From a checkpoint of a small image-text matching model: trained on rendered roads seen from a driver's seat, with toy cars, trees and houses, 74.2 epochs.
Rows from block 2 of the image encoder of a small image-text matching model, named by matrix and row number. Rows with one number belong to one neuron. Each number is 128 + 32 x the weight over its row's rms, rounded and kept within 0 to 255. All counts start at 0. Numbers have three digits each.
After each neuron's rows are labels from the 100 images, of 14848, where the neuron reaches its largest size: "peak on" is the class under the peak. Only what is clearly more common there than usual is listed. The data: rendered roads seen from a driver's seat, with toy cars, trees and houses. In brackets: how many of the 100, against the usual share in percent.
# gate: MLP gate (encoder.blocks.2.mlp.gate.weight, 256x96), inputs 0-95
# fc1: MLP up (encoder.blocks.2.mlp.fc1.weight, 256x96), inputs 0-95
# fc2: MLP down (encoder.blocks.2.mlp.fc2.weight, 96x256, transposed), outputs 0-95

gate.136:108096136151084131078106159122149208107148076170112073127156176137181125122133173105146154203154177113122119123102178076161092149104071153155091154133070100161142079095150111108114155159144105091126159102074134142158115160116115160114075118147153169104127170058101117150110114165161153123
fc1.136:111143099135100146092164125094150174110187146185060085156083201125104095185168100138168139117118151146165133071143156069143104159154112100102136151118094150155108115176104064132130103133138154090105110137150149150176102109082105161120140199114129146101166097131108090171085086160148163081
fc2.136:115158195100072084152150098127173141138152121172127138122107124102090107150144217159118103186158107128162159168176098124080105153147146157162081105145153125148148121199141157122150130155088129117126121074172180117129077112115176148104062081131151101095066178128107088085105159122117117125
peak on: sky (93 vs 35.3)

gate.21:178140122162082179122142122147115121121180152127098113203127100117091143105098104175113152069131067117081129168112097089130118108170070108103137130165141149065100167123113073119168119169113102166149148144160116129167179153172086109154149107167168088119187133166134139154092091102176067158
fc1.21:090125117124142118127097097147121056084095109164076118122069152114114119137081075119180188109071115116095095127116119115155152096079161151115118125155045141132138106150104160183088196111126069182175164143143165087141115119117163089120113157124137108185167145091105097151086167171139117112
fc2.21:091115084143097116148076113198101122117111100163138081164153085160080163137140069136170176195132106200113157097124068126086142164125160142130118118103170133124108087146153106115157149076091129131154113092146066172088164130104094110134102133132132130180119111181148101126127112077175114202
peak on: road (63 vs 35)

gate.204:084144206158082109111147158103142135208135083112097106064085159099131088137110138084114148137105143161153129196113088148172130127134113096168154110201163164104127152098120160137146124122152147117062141176098088189150091064122146114164131118100135123101100136088069132109127145186157157132
fc1.204:153092123170071074062148113150079160160060132114118160079117114138156131155134125137163133107183155073145115135187080132084163169152158150135124120116096124097119161154146094073098160162149080111162104156117103108062108141154139137079141149114174130120118113055144098143102180089137157192
fc2.204:156174109129160116146125138124095203130143118134116141160117162098134106111053162115090113071091166160093186132094149128126090130145097126150103115132156073168143082172097074057169126145113061159104124136114128162158183099085118145149167190151174141132156130160119087131169049123139108129
peak on: road (99 vs 35)

gate.151:105155140103183148145098164101132076128075123131083086107119137151126133142133154088104156144170106187091076154150165128108142156082136174099108182178173144163084092074100172141111127172136093080067168097160151088191101166121115128144168086135070151123103091146073126130133078115148118113
fc1.151:130101039091098122078171123086160166095132077119185142147113134134160089168111092129126139155118128129149114127094139109053173140114150121136133106108085161096096092166126149146115133168112085163160060080114147176105156159100126115086126188167134086139073204121163110160116155105108118176
fc2.151:106174119199139092142117112167082160133087105137119113172092139129170145122081118088108143136110153159088139148163107137081119142135102076076123164190097150141169117163174109114155134134098072155134189091121055141167197136078068067101115163128118123135092178126120073139145091138104118111
peak on: tree (44 vs 1.3)

gate.172:183114145109091123155142117096160107160090126139103096149108166138118121070082134117145162107193144097130148099141058147145203174167132100059159084178147151104151125104172123178136098115137109091099151083094160110125073075170107102117075137158145083114144174170130100130163084099142155085
fc1.172:112174111099126066094182161121128101144111187153144151062147159163060152179135138118155087108131093190076128151134095131116221140139085132089118116138120114108096187136081140043168168125121130131138103131139110119155140086142112155131141127108097152158146144115099166161199124153096155081
fc2.172:161114095061107155208131132134166106138156165157134114103114132169176123144175097110118058150116134111106113134099116124178127148058134121180141104130121102139118140119101099095106158179194142098151089194138130099118098111117124138088149151134197173104221109102099143085097147115125072089
peak on: sky (81 vs 35.3)

gate.248:168139122149118184128125119167035155160158184125104131144143132135104113120098119196093141140181083112175174101128167122148124142193167091088173165103095121173143112126111142118141165103081139190155165126099160111103069092081148156145111152174159169112182150105125082096165125139151122167
fc1.248:144097149085112141173131094139151122078093084120147149157128144069078103078099093153108182163038125095134149137125170090113106126072172156159119089126111075126183164150114106169093102120103135128182154105183163131112119089086096108169132165167065111148121092138145095107157107148099184124
fc2.248:143130097106173178130181115105119127078111139126071150123184106108149127133141109151115174041141120123142148079137077100141127141168074137123145151127099105089156125129184107143120124129132127104095182169096100142124120067175125106143160160091065154105092126104130166157147151161170095244
peak on: sky (87 vs 35.3)

gate.38:069107119121142129134140085115214081139163177118106131144084059085081145162135107141133084151086139141149128171146132090177097092086140156188179192169081114118137112130104118098128117176149104129091179101150136189129172173191141129113105094134146172146178160153104147113101124121159120141
fc1.38:209122099118143094119130097145099072155093144055099120114097113151174150159117115144174170140067147065097135155105137149098148142119088115118137110111143095092153160153098142121109083116110076131195070145157167071101159109111108089106069137118184160128138135145140048093148107169110124172
fc2.38:114105093178127040122093139191168129137087125063097170180103148140115171105091093116183148097058086139081168116101134160148103173125174061096119157120124114124092117095136141088114154159129109194136118159108116132141162153084087125157176123190149144110164132165128127116143122158112118089
peak on: road (95 vs 35)

gate.233:166179162101112104081182063149129133152142137148086100132149199137148130174123157100077159139141119193080159159106172161123087095077146127094101131153118154152064101110107189182100096101138117085103122180101095141136140130124152128137165130109075177111115109147158094166164115098146174186
fc1.233:116133064100085111157082193151142122169112166160210136100159089077149095074086076136139125183131092086146122123145107154086157159151159103149148173140144075125109086103095105067170130128097116134112107141098100138107162110137157188115084126175215129101166143127118137140114135147097100139
fc2.233:132138139117131165112105105138189155096133102110071188153122095074104111122179136094096148141130143192092112184108172110152125131136089111122115129142148138140058040123158152087139098129124090065131111074179111179098105129101113115096102157108096193098131130110084199122173135150152084113
peak on: barrel (31 vs 0.4)

gate.61:075158141146186114137127142087140167128131164076124097149170071097119149174109150135076127129173123117212126123105131102175077115140167191109160159181089138089107172185105108120097106181155092077081170166168126145120146124114188159173171126157127107135142119113125095144130189132149119104
fc1.61:097087109150119048131140171115149118167171190100157126144154105150103163135126122086103164122120079177131179170137184159176095128115164140153151154105068139137118091160116139117094153155132072131086138152074148122198144097145160103057091091089088164117143098115133075173144158170127108114
fc2.61:131074145072100140120169120097134113091092155117089140121137147153138105127178192125122089191161126073200094121124095111181125150093107185130177178165097129158117148139157174138113103121150151090079111186134116084119077070129170118068100166118126130138119156100156138142095198114118096166
peak on: road (97 vs 35)

gate.173:093104131131130122082090150142114122166092156116116106134090141152104102102103173153121107136218077123145129157178070120124137083216109059115163196115124086096091146100175112095161161151187141122070114087082134129191111172149160156137155130165091115118105125147116120161121111115135118072
fc1.173:073094092132105074124174090107145129084103097091125107186163101099140131133132152089104104096083148132123138167100148159080102166075148085148146135113144140177179111128146135206112110148077179107129134094126086197108159162121148142152134127083181176178086133118182152124081125132198118122
fc2.173:123175142155146158093108106150125096111122048124143111097143114130121129108169120150165172127142095165142137113223108184066108089140124125079092146151114096133124107168168144185158144077073156103142156101168083161111106115142113104105075096070083111176058127105162122130151163108118177157
peak on: tree (61 vs 1.3)

gate.128:094119170121077166078181114139131096102151142146164153093148155134127154154155107132105074080102131111082169141149120118115133152101153118161188139111193115076110135122110136161088052084107063172141150102109149152102178059157118167096144153173172097135146090160084092150063136128147161142
fc1.128:159136110208075132200162106114146098092113086146048139083082105146123119127066164127099170178135130150141122128103115147104145120082075193094106117136108145085117105078137207096122157172166111140126164176139105086158109157124148110114130121089149164202133116082143152135116124109154135135
fc2.128:073116136090158146180073086160119182138144101182173177146158081134097141096184082086096143160095160145094145150130183151105152108130094161101095127137163124134093117096126112086141107120155111134148097166148082148119146109152087102172112129153087151161161071109115121104202068127172065156
peak on: truck (70 vs 4.5); car (25 vs 2.4)

gate.133:132196157180098158068110100123143117110168069185080104155092131169097094112137137109190151108123166066095130094153106097178138132109098145090139046086121142120118156103133128160166077121143121105123115080087139094122090162111100188077097116155105179121143095136163095152182144139145120140
fc1.133:172143180068120151151128107166128122096171174151103167166108113069122151116171088136086107142101130161167084178081135112141113095153124140096164141097113190084107104162090116148161136169145135152099110187189162130159088094122173110171157057154133156125110133138110140073066183158113122118
fc2.133:109120174091139124135140062145156150182100142137120093071112132167070161069186068127166166183107146095070137065116127142083090092107059119123092137134106146158154102125135149145149137129138147112170127132132055162103134098106084134152161144166094070144084127151174158134143074100138129154
peak on: sky (65 vs 35.3)

gate.139:157139124146109165135144179153124086195141118145110099124204115119102127182110101097183160154113150146155111121134109132137159150150093122173133152094190167109149096129090057116110117132090140151172172155103150070180162113078097108123149077119117108149110018111141113138106079173165150110
fc1.139:179110082150149109067141195169128106180075105123136176131095139142168174174091153132127087160095109196158106157131142158120167122123076089125144127095135158181129148072127124079093177109165135095120117119143150176172145101163111164108072051149093166123093114092178133115139118136120152117
fc2.139:128126074171071116108132161114080105178108152139184063122139152133107169200104166155124166102148123129112209088175128175070150144123185165140135175118129106159192168099102135161116103132129085182110156129156157084133182084160129102127154104153125117123112136130150086130076142147098171136
peak on: car (28 vs 2.4)

gate.140:125046133120100089104169105145144179120113175104142095124083112121091154155123145160171110097155098156063103106131135112101128129121120110153085153103111097157137144093158103171144109120085113219115087080134109153057143108140177127087181172111174118083120183089135135082113074167150100171
fc1.140:073149109176136147127101129110170139121192122086084081087129174120116094107176109119108055118129128111118129166160067112112118126098123176085143078173103109124143131078138120125121076100095141020151150161160083117108131142095121139188096165153185090172125174157120089163150106134126137147
fc2.140:138119123157094139084141112111113142134151172183159106118109151123130132131096096110112121104092148122123159104143191101185140181102146165100208158167082124169207136077136170097099107155143059206085154201116120085126109132117103128134152159134131101110097129116170165177087157151144091085
peak on: road (100 vs 35)

gate.79:144147131064087095110126091134148121107093118116139088126157163109108096078168168197129113179172133109088066124116157094146094114148095098151165097092066150144103150163158105087143161136160169166134143069093127136099156128126101110093099154077095119050172094104198117141172156147172133121
fc1.79:188127132110143136129093094099138135143138149163149115095146181121141065159151124129163128109131173124164142073151149146067153118123112089171108085072117146153141095078062097087135147125148094089182151129143174183150110160094087138136194160168099104196098186092140091132175135121142160181
fc2.79:107102123103074138073096109102190083139167145138130168145161119123153152160186121159142110114112115078113104115074150122112176125135137140129125113140077100125110191048157181130073097142188126160186121125163187113166130145123105174151130075156098145156164135069115177119095175133122071129
peak on: road (96 vs 35)

gate.52:076123142124165150101078102133127103134126078129068121081110124128160101156136133164140139122111140110144114156170093134164136100102140141094209163118184071106149106105060104082138184150125146145168144119201132087162097150165140150151179111082072073097107133105121163094188162082095103148
fc1.52:150143172143156182143155092131105107087096127134124173151130099128134148104066079123051152160138050136104149085113116111108103128178140150105153141099155079157102176061145094148121166162156126060146188128113176117149111140153186147109175121109086112134124059119118095179117138082166140155
fc2.52:163155180092120110176189129085150113143160146114093082170117112123074090122131129132103130132135105072133106131044135080194128177108157135216152090083154185146123083129069119106110145122149145119160112121125138145193108181145199124126156148091140131103163150151121136147130086145135137074
peak on: tree (89 vs 1.3)

gate.36:151146156094145169187126155204137124149167146154107138138176191136132103125111149129096143100099138118108134121194069157109103095128103109178093061137129121098091169162171076139100127051101099175148072106149152128154120062123102136114196103155105139095119169118109125098123113123120203121
fc1.36:124121055128099169095169143169147093183183132137166145095172148131145099165139122162106121155172081149092155124177137168131118069195103177128158160163128174156164094075044117111157156173101122129092129111103118183139113167151082149079160117074129142117143160170118130129154102157142133125
fc2.36:162061102150104125046136146130157106093098225073186144145140146136149146110118195113131134101139127118113065131121178043134162104089150125097201165105120128073118100100104147077150134147138128139139110134083129104114077145132105157127129146115126144161121095118164161200148138163158141136
peak on: car (26 vs 2.4)

gate.155:091138098132080128165132179085145103158127107116100197079040144136113170109099134119083161105153074143143151186084078082080130138109127157128106124130098114115139107094133163142118100077182032154134102150108152105157109187194119107129132139090108132099172122161119105105103139135118125183
fc1.155:067090130142119199149089174148110221089131143092145112130189150137149106136138173157106134140133116124156170122131129130053108108123126107100089132102157080177150128103164060186144132110121135084126126118151085086132162128142134064164164136160093120122117178126176180169125096138076091093
fc2.155:160091079114140195131118096091124136164149138125122110078169123199143126118174072145132152109089137143076100118189144148156146122098124108117133116109157142150134142107124079162142121175162164106180107156167130081047120056108166084108107105139072155126146128063075200113122145171138109121
peak on: road (100 vs 35)

gate.132:070105090151134188158097101155072134145093177092069134145120088150136166181154112109104135182125093115094126130109118108156051147132122140115175161141125075181177146109132151149106077150100064134090140132105140163185164109175097154163098172078161127152160106079168119102133172130136129159
fc1.132:135108059133165126113145155097092138146134137137151158083175175113102090166070174109100122086115118173173131096123098115063069132189164070143144109142109098133117094088128086092158122164112140083134143128068133129154126198083092173146113160142080091090168148135109132084122128119108060099
fc2.132:116153152084160152196155125128125130176142099155051168117131111122180180110188096135161080200127119140135140108097126154131108135117135140113129133115137153184095123167127110052113070137209157088180137113109133083158097121093104131097114129110171086082123106088089167119119121113091144061
peak on: sky (100 vs 35.3)

gate.217:132150164096053161202126167096126123135165165100123165074162172142132072101128126166126107099103169169096118093169079097168067077132144113169171088124132152132164110149154089085131128092167072150111156078134118159165137159158110114133117114094066084158103125145116134063151096139102128103
fc1.217:123072129154164109126128140135134080165117180120135140079130122093112101110164094113107136154210126109034053160134170148137171138130151123138186117127131090161177127113116095104120171077184113105139112089099127114134196126123135054163087171117145119155084107123113094108124130142091201140
fc2.217:165105120155121067160089171117145103081178138133135113129049146108163106139151146079177196104067082173139107143173135128114078142127142056096105106113170082223178167132127131134119133126124104129145114167139132104086159101111136089100121089158143140090146139113156130082107102187095111139
peak on: verge (44 vs 16.7)

gate.253:141127145111168163106134165126157171082147177143135197116142155159112140088161154164126052090147154144135104132122144184081146079103157129124164145089197126121157108087116137106149121136084210111145083158144116174094121078172154114069078111144175107126110105137089100135161077102139066128
fc1.253:143135089117151103116106135119139103157181155192149086103125131137147105125148086108135165148149147059079113106111105131088176144147140156128112103080102158112141173083123106070140102102192078152190096141149126149131076083176089063106090167176109208162112080145132175121140125163093136134
fc2.253:119134130109112117114138095169117158110143059123118137106180121118179101145068086076189158143184125183124097122099166163116089122105147128095089163173127154122113114113142178146191080135065082175069175128129167156162131110085081162111110146104127148140098140122126093079176142164078109169
peak on: truck (57 vs 4.5)

gate.164:146167079119089117126057121118097193117143121133107137110128145118083078108090131171193171167215129068095083089110132170132138136172160158136120151102075122076120149118112137086177179104142107129132141096078122141152109119087098176168137153113123128095192176161166160114173137108142145141
fc1.164:100086136112151084036140098089127143133152159145155135138116115056080069174126142120118163180072176138135178138100150129141097133181107134153094123165180157149125133099157080082156129123160133142175081136186152088079137099164125075121102185111097169148113118123162141175154122116151173129
fc2.164:146170156099172130146097055100128162122181138086138152114115120135201081104177103137112164107162161149105106098145106079093141161169160098133153089164158149112137080128133155107103173112134138093081119151199101137096156091146107104112164121073067178102064092122115106150159090131185101150
peak on: verge (39 vs 16.7)

gate.8:151148164144118147128087150154147140164143115153148144131141053197112117146108087126097124083178126134096161095161150149169184161144128127120160149095151128195068106144068075121088095068127066147155075102143215105148096118164147109121179108178151105111134107174134115084108101109103115135
fc1.8:088074098158084114183150063102126148114158118078134138097080102114115145106107095103116115077158122170151105159119208088143182151117131136113131093126101093164144081151129146154126150079131147157112128148108109138144155153110083085150119157069104158187237130164148111107174133122176093107
fc2.8:089143105120183156136135117112129196140116121119133156152152118113101148128133104131117177099095147148089148135095133109129177125153060135079079161124125063140068081085165109159180167128120107094170083142163060143088090126097059094133152155092153147172145135074157129128151120087204097159
peak on: car (51 vs 2.4); truck (34 vs 4.5)

gate.19:180123135149129156115124147090136192139153102152125130171106094149163141128169106162088203109158124080130116142147128084095092148213089104071176097108068066148102123103118134122122114158178115128101119069126156105119126189105154157133188133117087104080112151172143189127138139088073103115
fc1.19:092163144092133113076119075164132158099162125155151115151104120098124090144103165124105091138177152100139119109118137121137163108124106153125193113066138083146105124138077143052123059129154099111156114134165090200137073101119169151174200156135114134093159122117136199064103177083099136133
fc2.19:161170171130176112147213156135100118130104170100144097130086157168166177099075118183110162121096143064149168088087120067133099163122143104118106107155078121105154122120082104130106157154102147124107079107138127149151148095123121120081189131121206056097148156162140095130108079127151144159
peak on: sky (82 vs 35.3)

gate.47:117145153135176113107115138122157149141174156086076101127160125126175108166137156149093128111118075194105093174119142077080175056060155155109122128151148120175110098124118082082088113108157137080086158075120100166163110121168146078137126073111134120088065138102178141089118128157147181135
fc1.47:059120109178103106083147129094175053112165119122138095101122062104133101119158087092163208143126113085078139123109171171127132121106098145114119124108137109138196112081104180095174163123138057109113099114113116147183156157131163097138096176140103118098200142132164125117097109102165135113
fc2.47:158114127162129168111177165108156147034108116092106126161117188122173143071110170136105122099122163104085113129067156107215157112173141153137155114169067125147173136152192150149119113173117123107094087155139150175138093075118135092109115154119125099085129170178094113112118138136149087084
peak on: car (62 vs 2.4)

gate.246:096091155154164111118136104125126120121098139092170115162116117139125119124096162085141160070108119162123146123069154178129088128089177132190119194174169085144206195097111074067180104164112110104153102121166103104084124127153079109157123137110094135128094065083074113127107083148126124112
fc1.246:129145088121135122186114179093145157065152082161149122134175180078103181086191153111089100129150124167089083148115105124091194109105096108129152097112114133132120077144114110098068104137164153130145129151087117129151114159165131154115075037177100177085124116174173132131127172111106138148
fc2.246:155074121140118076115174117151068138122129135177148086122148116144130115130083096086111155101143113168133165087140153104156079149118103129127144153132147146195169157065113106091154138149061067187108181211055089127154158093142117144172190134104125148111103115125151161108129100151075128119
peak on: road (94 vs 35)

gate.126:175111134106105156146176153099090123127130107160092092163135108148104144179065138113138139178185160143175085107118103158139083127071137105073044123110122144069132088196207116106148124140138131190148132172118128128104114138149140101173066128169151127152101136102157138141130104164117176068
fc1.126:137156203100127147134136185130158080134103149141082161177108108143121094106132161163115183146114072138143165101116115139137088148116065126071151168124143166183103089063161158142099130141181149143056113140108104094130132164148164110133152145113095119090109166120094128117170089081080074195
fc2.126:138120114179124189106128104167125135102083146128109137124136156104076175132106108141086146142118155098170114168167128178119146081171099118089142184175049138097120127103208154191128123124117134192159163101170084115133150119105091096133139090101098090163073134121165086177129192116121166120
peak on: lamp (35 vs 0.5)

gate.178:134136183168172100129140150078132121106072126154084146137139065154111124174095150109144083126149121116122112118165076138128222149096160120151135176162200140093044110126130127124145160121178137070172164148169136066131079110181130102161145118100146111165073099122116146136153141099156144153
fc1.178:101175121127127098100072110100133159158162146158125118213190168145134138165169122146164108132087153060157166113117135124149052146092156094140126128144102181097095099183183151119130112153111160135160160136112064202105092123099138130128107167161169157044148118129143107168155131135143138139
fc2.178:143133118172111177124083127119094147160151082158127178134127090089113071137114091086096150138138162204077095168136174159106159055185107098082133118110142153126153127136148112205149121117106136126133129078173098120099174107099113110087100125099086141144083102113077104108167117170191104081
peak on: car (47 vs 2.4); truck (30 vs 4.5)

gate.168:127081161104119119098101126087136084136138185143127095118132075099126133149168080114198114083156133170151123091160136119116118089072118106098134138113137118162113134145068151110087122161189084160089183094159180121100091086113126062088139082090157074134094073170110136154141079116177162117
fc1.168:176153116085129083176164117147156150108102113184153111169118121053121185099135087105111131131120101157145108095115114101148135131097173140146173118099125125079143114090095169045140112170091140155093195111051143082120088098150100148144097135141150135112123064186108133110182125159171090155
fc2.168:109087157124146094133089105084179105145186089109128099045098115146126046121162090103116155156140111096189085127110179155136126053156115160112109130128156205134150131122066144166157082120148173144138152147162122094111092120158187087169095124100128088151109122170117143121120115133078155119
peak on: truck (93 vs 4.5)

gate.50:048127176128091063124139155149099143142173149117213127116102088093089112153106165113068136091189131201105157129148150104157142178125236151168124130133142094109100169077073116132107129122124081102102133148153077150159171089123151107133133089116122147110114155148155137114148145132125129106
fc1.50:104099108144138107167095139123155103148180148110156134152137100144075084141150099140092071132139160157141123089114155065141066174146135116170140159192196115103075160108106123164161061142152077120116135152096056138144177092183084147143158105177127171167113148168127148092169165134132151150
fc2.50:067109094094114126115141106109142074184106135126198069138150114172116082166191129126155122135130065099171127142135069133109137093098160136094153123106132153127152200108137136167143129114130199145123147131109117047139098106171166134123101118186118105180154142134116137107095197117092168186
peak on: car (52 vs 2.4); truck (41 vs 4.5)